{
  "image_size": 32,
  "cutout": 0.25,
  "encoder_activation": "gelu",
  "encoder_drop_path": 0.05,
  "encoder_patch_size": [2, 2],
  "encoder_layers": 12,
  "encoder_width": 192,
  "encoder_positions": "learned",
  "decoder_head_dim": 32,
  "decoder_fused_qkv": true,
  "decoder_parallel_block": true,
  "steps": 4000,
  "lr_schedule": "wsd"
}
Rows from block 4 of the image encoder of a small encoder-decoder image transcriber, named by matrix and row number. Rows with one number belong to one neuron. Each number is 50 + 15 x the weight over its row's rms, rounded and kept within 0 to 99. All counts start at 0. After the name is the row's rms in percent of the matrix's.
Before each neuron's rows are labels from the 100 images, of 14976, where the neuron reaches its highest value: "peak on" is the class under the peak. Only what is clearly more common there than usual is listed. The data: seven-segment displays showing three digits. In brackets: how many of the 100, against the usual share in percent.
# fc1: MLP up (encoder.blocks.4.mlp.fc1.weight, 384x192), inputs 0-95
# fc2: MLP down (encoder.blocks.4.mlp.fc2.weight, 192x384, transposed), outputs 0-95

peak on: surround (97 vs 61.9)
fc1.189 108:48 74 63 56 73 51 41 79 50 71 82 41 27 31 67 57 57 23 30 41 48 27 47 47 37 33 76 33 85 38 38 32 99 44 51 32 53 75 60 22 23 73 39 55 57 57 41 35 44 74 49 41 41 32 50 57 26 41 35 56 34 52 26 74 32 66 56 37 26 53 46 31 55 49 44 52 46 55 51 34 59 46 68 40 41 48 45 68 54 39 44 44 37 49 42 60
fc2.189 105:74 46 75 39 52 50 42 16 49 29 54 68 47 38 42 68 57 19 64 28 38 39 36 55 46 64 66 49 53 49 34 56 85 55 90 59 65 60 79 47 49 43 51 64 72 37 64 48 75 62 82 49 48 59 30 60 45 78 38 48 45 20 43 40 53 46 56 74 50 51 70 30 42 32 56 62 52 34 56 78 36 35 31 60 62 89 52 65 37 60 20 60 40 49 43 65

peak on: screen (99 vs 35.6)
fc1.263 126:36 74 31 53 78 36 55 38 43 62 34 32 52 51 73 74 55 33 67 51 58 42 52 59 60 44 42 55 55 49 54 50 41 62 43 39 60 68 65 46 31 63 60 68 58 37 38 42 32 51 48 76 26 67 41 67 48 38 55 44 47 58 51 55 55 40 41 42 34 36 64 43 56 46 45 29 62 62 27 39 49 60 68 65 48 51 43 22 60 40 61 62 30 56 36 93
fc2.263 140:53 41 39 56 26 57 29 37 45 50 65 65 38 37 27 64 47 40 34 53 63 56 47 65 36 51 34 16 52 54 99 43 60 16 53 40 59 43 16 58 39 62 43 67 61 20 22 67 66 34 61 56 55 50 24 65 27 64 71 62 62 19 73 22 40 25 28 50 43 42 26 26 48 54 68 59 53 35 45 89 42 67 37 40 68 63 54 34 55 63 39 75 58 52 60 52

peak on: screen (88 vs 35.6)
fc1.244 117:71 49 49 28 59 42 48 62 41 72 39 24 60 42 53 48 67 59 48 24 57 35 54 43 24 46 56 55 48 68 42 43 60 57 56 43 11 53 59 50 36 69 70 54 68 44 50 62 31 54 24 39 35 62 61 61 64 64 42 59 42 56 54 58 67 27 54 83 53 52 60 44 56 46 36 49 47 85 57 36 75 40 64 53 52 30 64 61 49 45 40 55 37 60 28 58
fc2.244 132:59 56 67 36 71 59 39 56 69 55 42 33 55 27 73 56 60 38 50 49 41 34 71 68 22 46 74 64 56 66 40 41 59 34 50 50 48 71 72 26 49 65 48 75 18 61 41 70 39 38 59 43 34 63 60 62 29 24 45 49 45 59 37 54 33 60 48 69 41 44 68 57 37 48 42 69 61 67 18 47 28 49 43 60 36 54 57 47 57 32 66 37 47 70 56 53

peak on: screen (93 vs 35.6)
fc1.130 097:53 29 62 49 60 58 24 59 50 61 61 33 39 46 62 29 54 33 44 53 46 51 13 45 68 65 57 53 57 38 82 39 56 61 45 48 55 61 26 49 49 42 29 54 36 61 43 47 58 51 64 58 32 46 59 45 14 53 75 69 52 44 64 39 63 37 42 34 34 50 56 37 68 49 78 42 47 49 74 38 59 70 71 60 56 36 22 54 18 43 44 30 64 39 23 49
fc2.130 077:58 53 37 44 80 77 33 62 31 41 53 48 66 69 38 43 31 43 30 55 68 55 62 65 61 74 55 45 51 64 61 67 46 42 69 28 42 63 42 50 60 53 41 54 62 47 70 53 31 25 99 44 55 43 26 50 54 54 54 47 69 68 89 79 52 53 55 51 66 41 45 58 26 48 46 58 42 64 35 36 08 52 37 52 34 75 45 45 49 49 84 52 65 38 64 43

peak on: surround (100 vs 61.9)
fc1.284 135:43 63 47 47 63 42 58 58 63 35 63 32 47 47 48 59 44 49 30 54 44 46 18 57 52 52 77 36 69 64 26 36 76 36 49 38 58 48 63 39 26 53 32 43 56 59 48 25 43 73 31 57 51 24 46 65 47 73 43 51 61 42 38 46 45 62 53 57 51 61 59 30 49 25 33 41 50 50 49 23 64 60 76 55 35 55 45 63 39 68 40 52 31 60 39 37
fc2.284 150:46 36 53 56 55 59 36 24 47 36 77 51 39 40 39 61 34 32 60 28 49 36 43 58 75 48 47 50 55 33 38 35 75 35 99 68 49 63 82 44 46 29 41 70 52 46 64 55 75 59 71 42 47 55 46 52 45 72 49 69 46 24 52 36 48 28 51 64 61 59 72 45 64 38 45 60 52 50 53 66 09 58 46 53 57 99 82 50 39 61 49 47 46 45 49 58

peak on: surround (99 vs 61.9)
fc1.65 124:62 52 52 23 84 34 40 61 67 49 69 33 36 29 51 74 40 42 41 54 47 54 24 55 62 35 51 42 73 35 26 31 95 47 61 46 50 51 70 14 15 53 40 42 44 65 57 31 45 79 36 35 59 26 40 61 30 70 50 73 31 52 43 53 43 64 70 42 30 62 56 57 47 38 48 58 64 40 48 35 48 51 72 30 48 54 41 62 34 63 40 75 39 59 47 47
fc2.65 133:61 52 78 57 37 56 75 22 58 41 46 46 44 38 26 61 46 32 37 27 36 54 35 45 37 64 67 64 40 42 28 30 78 46 95 57 59 47 67 49 34 24 30 51 55 52 66 44 67 49 58 50 59 46 36 59 32 72 24 63 32 14 55 47 33 69 53 81 45 56 87 29 64 21 39 64 43 49 52 66 42 44 36 70 51 61 54 42 32 71 16 48 39 51 54 49

peak on: screen (60 vs 35.6); lit segment (38 vs 2.5)
fc1.323 083:34 50 24 51 50 30 46 54 55 76 58 50 26 69 26 48 42 71 24 46 55 75 48 64 81 30 52 79 67 62 46 72 39 48 28 82 29 33 56 46 55 54 81 61 53 53 48 58 35 58 41 65 48 50 49 64 37 47 42 38 53 65 32 53 72 44 38 14 40 23 60 61 96 62 63 66 50 83 74 10 47 59 44 44 26 09 55 62 47 48 52 56 50 53 55 32
fc2.323 070:41 54 46 41 97 36 35 42 30 29 30 49 72 81 42 60 27 50 46 35 67 57 56 60 59 62 31 65 53 40 50 68 51 50 47 26 35 62 30 47 50 43 31 85 73 46 74 48 20 40 43 49 58 51 32 67 37 69 76 66 61 61 44 19 39 64 49 62 82 37 67 57 20 57 49 49 65 21 25 37 61 43 23 55 70 53 44 66 33 45 66 60 67 75 40 48

peak on: surround (97 vs 61.9)
fc1.25 094:43 70 40 55 89 50 42 32 54 88 63 55 64 20 62 52 52 32 32 54 63 57 44 61 44 35 78 60 69 57 50 17 64 40 36 53 35 48 49 46 41 79 30 82 43 47 74 36 60 48 43 32 70 45 52 53 36 29 53 61 70 47 42 68 48 40 73 46 35 53 69 51 28 51 41 32 73 52 30 27 56 60 77 51 67 68 55 59 44 74 38 49 54 44 49 56
fc2.25 091:57 26 61 54 24 29 35 68 39 11 65 38 35 51 17 55 42 43 46 36 52 44 41 50 36 25 64 46 44 30 57 69 36 62 53 45 73 32 51 35 64 28 66 56 29 36 37 34 57 46 42 41 75 83 47 21 56 46 50 42 57 35 45 62 54 09 58 32 58 75 75 73 44 35 58 67 37 42 30 83 47 35 35 72 40 56 64 33 51 06 65 43 60 62 43 44

peak on: surround (100 vs 61.9)
fc1.46 121:52 64 56 39 66 44 49 54 57 29 67 43 43 31 46 38 67 60 38 42 32 65 15 58 58 44 75 38 73 28 21 40 80 56 56 56 69 55 59 19 18 43 21 62 54 57 41 29 59 66 32 43 48 52 58 74 54 63 42 56 53 47 48 51 45 59 39 57 40 64 52 31 28 12 47 72 47 47 45 36 66 58 68 48 56 50 63 49 52 56 30 40 42 51 30 46
fc2.46 128:60 56 63 49 52 49 60 33 54 34 75 49 47 30 43 56 40 28 49 11 41 38 48 59 57 40 54 42 62 37 30 23 87 46 90 54 58 67 61 24 42 24 38 72 53 40 65 32 80 62 56 47 53 63 41 54 31 70 18 55 31 29 44 59 29 42 42 64 43 49 64 39 30 17 37 67 62 39 48 62 48 64 45 56 50 94 52 71 28 65 39 46 25 59 31 56

peak on: surround (99 vs 61.9)
fc1.273 134:58 60 53 37 52 41 41 56 71 52 74 28 54 28 56 50 46 11 46 35 43 41 13 37 59 51 64 54 71 19 40 37 93 62 37 20 55 67 70 13 23 44 14 77 48 55 39 23 63 79 48 52 43 44 55 56 38 64 36 52 34 38 50 36 23 59 59 69 30 66 63 62 48 43 52 53 66 53 36 41 59 65 61 54 36 52 59 59 36 51 38 52 37 51 43 62
fc2.273 145:62 36 78 39 52 33 59 26 46 45 61 48 29 36 37 54 39 28 50 36 47 42 44 46 58 40 75 49 70 23 21 31 75 50 83 74 63 63 68 35 56 14 28 62 49 58 82 28 73 54 59 50 58 38 43 57 31 87 37 60 40 21 51 43 48 46 63 68 34 58 79 27 46 14 36 48 39 37 50 72 48 45 47 71 48 63 38 61 22 57 19 48 34 59 37 59

peak on: screen (100 vs 35.6)
fc1.87 093:39 40 86 38 24 39 60 48 64 68 37 66 88 63 43 51 75 50 56 35 58 58 52 35 48 50 47 56 59 65 68 39 47 40 45 46 20 35 63 58 35 56 69 88 67 36 36 75 73 47 38 54 64 56 30 17 65 38 84 61 37 33 54 22 33 45 64 59 36 39 62 49 35 60 74 20 54 29 33 72 55 59 38 51 72 35 57 58 72 44 58 62 55 47 39 42
fc2.87 099:48 56 44 32 51 40 33 20 61 53 47 53 31 44 80 54 84 39 43 87 65 52 45 36 39 47 41 47 23 37 66 76 54 47 67 41 58 49 38 62 50 58 55 66 61 31 71 70 58 38 43 32 58 56 57 67 43 60 66 41 76 40 43 47 66 59 18 39 35 44 65 30 43 80 42 55 56 50 48 63 09 61 46 69 61 72 58 39 50 54 28 84 18 87 54 65

peak on: lit segment (56 vs 2.5)
fc1.198 084:70 60 71 40 58 15 24 51 49 70 94 15 67 55 61 46 47 31 51 17 61 54 77 39 36 42 58 71 67 67 15 59 45 55 47 59 27 62 30 63 34 27 28 35 54 50 71 38 54 44 01 52 48 70 62 43 36 53 50 54 28 51 39 44 28 72 45 66 33 42 55 65 62 41 49 68 63 37 47 33 57 63 51 58 31 44 54 35 34 49 50 44 47 55 49 63
fc2.198 077:62 21 78 48 64 73 72 36 71 49 57 67 45 42 43 30 71 71 38 61 41 73 51 46 39 71 29 46 50 53 54 55 19 34 37 26 24 26 37 37 69 37 34 64 54 53 53 46 50 60 49 58 76 22 44 28 52 69 27 22 38 53 34 41 44 14 36 42 83 47 51 38 54 37 67 39 52 40 60 42 27 14 55 29 43 26 47 49 52 60 62 50 45 44 63 40

peak on: surround (94 vs 61.9)
fc1.49 109:49 54 65 38 49 34 43 58 41 68 68 34 42 24 56 67 58 52 65 53 33 44 30 36 36 39 60 32 62 43 49 36 64 49 35 41 40 62 57 28 27 64 47 60 52 54 65 53 32 65 41 50 52 36 54 53 54 49 38 60 40 51 42 69 39 66 56 48 35 71 58 63 60 38 71 31 55 55 63 24 58 37 65 43 29 26 70 41 31 50 38 21 54 44 34 50
fc2.49 097:52 52 79 39 69 31 62 48 57 41 54 58 57 17 50 50 63 30 43 57 41 46 53 55 61 32 63 48 50 80 20 27 79 45 43 58 56 57 66 49 60 60 38 58 47 45 63 58 72 33 22 54 61 64 45 35 36 56 35 57 28 32 60 73 46 65 43 72 29 44 98 66 46 41 44 44 37 47 41 59 67 77 74 63 77 37 52 75 47 69 32 68 44 72 50 40

peak on: surround (96 vs 61.9)
fc1.299 113:55 56 45 48 54 42 51 69 38 72 51 46 47 77 32 56 50 67 59 68 56 33 39 44 72 44 71 56 68 38 32 42 58 51 42 43 49 60 58 52 61 62 32 63 47 45 75 47 59 54 55 41 39 39 39 54 26 34 52 38 57 56 71 57 66 52 37 31 25 50 99 64 49 33 29 47 65 64 67 10 58 68 63 40 50 57 17 65 40 77 21 61 72 69 46 43
fc2.299 111:41 36 21 50 74 74 38 31 47 22 63 40 38 52 77 50 43 23 79 43 53 49 53 61 47 53 52 59 29 80 72 90 24 61 98 40 40 49 38 39 57 44 60 64 48 44 52 46 53 42 59 50 60 62 62 34 38 46 46 37 51 47 44 44 37 13 56 44 50 68 46 54 64 61 28 50 57 35 32 73 03 53 57 71 49 76 56 30 45 39 40 27 50 62 30 50

peak on: screen (61 vs 35.6); lit segment (39 vs 2.5)
fc1.44 103:39 24 50 57 53 57 26 54 43 46 22 78 23 63 59 50 39 40 26 62 91 62 61 69 43 28 63 53 64 46 29 52 48 58 45 50 67 41 32 60 60 53 62 67 20 52 29 60 13 32 30 62 62 51 55 74 36 50 70 46 45 26 63 70 58 28 43 64 42 55 50 58 50 46 69 48 40 77 55 38 74 54 43 46 43 44 64 48 63 39 61 42 71 50 03 60
fc2.44 112:53 55 72 63 45 83 32 62 51 56 43 29 51 70 29 56 27 56 29 42 74 31 58 60 60 51 58 49 44 33 32 27 65 42 63 38 28 65 42 39 45 47 58 28 59 48 67 64 49 48 79 42 60 30 47 56 42 38 51 76 55 41 92 65 55 71 53 31 45 50 62 70 29 30 33 64 44 62 50 38 14 45 62 68 56 48 48 65 52 78 33 65 58 49 60 27

peak on: lit segment (56 vs 2.5)
fc1.96 102:62 56 47 31 57 41 57 28 36 55 62 72 34 36 30 58 59 71 47 54 45 49 56 26 28 39 32 40 39 49 57 36 46 64 25 45 21 30 68 52 30 41 48 70 59 59 56 50 38 44 50 65 65 36 48 70 40 69 48 47 31 39 35 55 61 53 40 28 40 27 48 64 64 57 50 58 72 54 42 45 64 74 28 39 38 61 35 58 42 28 46 76 11 20 44 75
fc2.96 115:43 44 71 61 62 52 73 43 43 45 22 61 54 72 53 65 42 45 65 52 47 67 69 64 47 67 30 82 46 68 33 78 34 49 74 51 40 42 36 57 64 59 41 68 59 44 69 43 54 50 48 29 48 74 39 49 59 47 62 40 20 78 24 68 51 42 32 65 60 52 40 54 52 58 46 26 44 35 21 59 38 26 41 38 67 64 56 76 51 35 56 43 34 59 38 46

peak on: screen (97 vs 35.6)
fc1.142 084:44 36 45 52 16 53 53 78 35 35 58 46 44 43 68 21 31 38 43 42 44 44 31 51 68 33 39 44 23 41 54 37 63 55 20 85 76 42 49 56 74 50 51 00 39 35 36 26 52 62 49 49 45 63 65 36 32 52 49 52 41 45 30 71 54 59 31 41 60 41 56 40 52 40 43 22 45 41 61 46 64 52 62 30 62 51 22 33 64 72 65 79 34 27 56 89
fc2.142 067:62 52 40 65 35 43 47 67 36 37 65 54 50 17 56 44 36 35 62 70 41 54 46 36 48 45 49 51 65 14 45 29 68 36 93 49 70 56 39 40 36 64 40 38 48 55 57 79 37 53 54 53 47 47 45 27 38 55 44 53 45 22 52 48 60 58 51 44 54 54 37 33 66 49 60 14 68 61 56 41 29 52 52 57 61 65 51 10 44 53 64 47 66 58 70 66

peak on: screen (99 vs 35.6)
fc1.314 110:57 72 43 27 66 35 59 67 47 54 52 42 70 39 62 40 40 79 67 77 72 51 40 43 35 37 37 53 55 51 31 30 52 52 30 59 42 63 62 39 48 83 48 52 41 35 58 34 49 38 30 16 47 40 94 54 55 43 47 73 47 79 66 47 58 65 26 51 30 68 69 62 39 27 23 38 57 40 36 37 90 60 47 64 43 27 41 41 55 58 17 65 43 78 40 70
fc2.314 103:53 52 09 57 76 79 39 52 20 44 56 61 30 49 43 69 51 45 35 56 74 34 49 54 60 50 36 36 59 41 65 23 32 40 29 56 61 75 34 56 49 40 56 55 45 46 21 65 48 22 41 87 58 50 58 65 31 29 58 41 76 51 68 38 65 51 30 10 48 60 38 40 32 51 39 38 62 63 86 23 54 87 38 40 24 45 62 38 46 46 64 79 53 47 51 44

peak on: surround (98 vs 61.9)
fc1.32 101:36 56 45 31 66 07 22 71 56 56 67 59 41 44 37 37 71 64 34 46 30 27 57 62 49 37 49 37 68 64 43 22 48 45 49 35 59 53 51 40 28 38 47 32 73 78 64 65 46 69 25 43 54 46 74 45 33 49 35 61 52 51 46 61 23 73 47 29 34 43 48 61 65 46 50 45 67 56 68 39 76 56 63 42 51 31 57 53 18 65 65 54 53 54 57 74
fc2.32 100:57 51 46 47 25 63 70 41 47 58 25 62 35 35 55 55 54 76 44 43 58 59 42 60 61 42 49 47 77 47 51 27 65 30 58 48 65 57 53 78 46 54 07 62 25 66 38 56 72 52 43 32 19 44 38 37 40 65 51 60 56 28 38 30 48 50 42 38 51 47 61 25 51 62 63 68 48 25 45 55 30 63 57 48 61 41 49 45 24 50 45 57 47 60 65 71

peak on: lit segment (43 vs 2.5)
fc1.272 096:38 61 22 44 60 40 67 56 38 69 63 41 60 42 32 77 40 90 52 40 67 32 56 46 67 38 61 65 66 63 09 42 00 40 36 53 67 40 45 45 39 73 66 53 60 65 47 72 40 42 28 41 31 55 61 52 35 47 43 61 48 50 55 34 75 31 38 52 52 36 46 29 57 16 56 34 51 70 48 29 68 60 42 37 72 46 44 72 70 62 77 74 37 41 74 33
fc2.272 082:34 48 75 72 66 57 37 49 40 48 33 63 32 63 26 43 35 43 44 37 72 61 42 32 58 50 36 43 70 25 49 52 34 61 66 09 08 50 39 79 55 60 37 44 60 32 70 61 40 68 53 47 66 90 28 79 47 37 86 60 25 60 52 34 40 45 41 39 62 52 51 56 34 55 55 42 68 40 56 32 35 37 37 49 34 49 66 88 31 29 67 82 44 37 58 77

peak on: screen (95 vs 35.6)
fc1.153 093:54 67 40 45 58 19 57 49 75 60 34 56 42 55 60 71 42 61 37 60 51 49 47 81 66 31 32 36 65 44 34 50 60 46 42 65 64 44 54 36 35 60 51 64 60 15 81 35 56 49 35 94 38 37 56 65 21 73 41 52 23 48 59 49 40 63 36 52 56 26 44 45 63 51 12 70 22 58 40 59 86 50 34 66 36 31 23 31 52 58 21 35 31 57 43 51
fc2.153 092:30 44 55 51 71 68 61 54 60 36 42 56 61 62 31 41 57 59 56 48 43 65 80 52 65 60 36 78 36 57 41 51 20 25 63 36 32 68 44 38 57 43 42 50 55 63 41 38 55 48 45 44 57 70 41 70 58 56 36 43 36 69 37 91 65 72 33 84 71 63 47 86 62 52 50 41 33 53 34 49 36 17 38 39 50 59 69 51 64 61 54 34 40 24 57 48

peak on: screen (82 vs 35.6)
fc1.63 078:59 51 32 45 56 17 44 34 57 57 43 36 43 61 66 54 60 62 47 84 57 71 53 99 70 40 45 37 57 49 63 56 40 45 53 55 57 77 66 32 29 59 44 71 64 63 65 55 50 50 32 43 48 19 30 53 68 39 28 61 21 51 51 67 54 66 42 75 57 50 60 50 45 55 49 69 40 46 59 38 58 52 31 31 42 40 56 77 61 59 31 57 45 73 47 62
fc2.63 082:69 42 45 54 89 86 93 72 55 53 60 36 37 54 16 43 42 62 63 50 39 73 77 68 58 53 38 62 46 49 49 45 56 53 60 50 54 47 65 36 44 23 30 73 73 88 62 46 59 60 66 43 62 69 51 57 43 30 04 52 32 62 32 75 57 45 32 67 22 57 53 46 57 39 46 45 54 43 52 52 38 05 49 62 42 71 59 63 49 79 38 39 50 41 66 18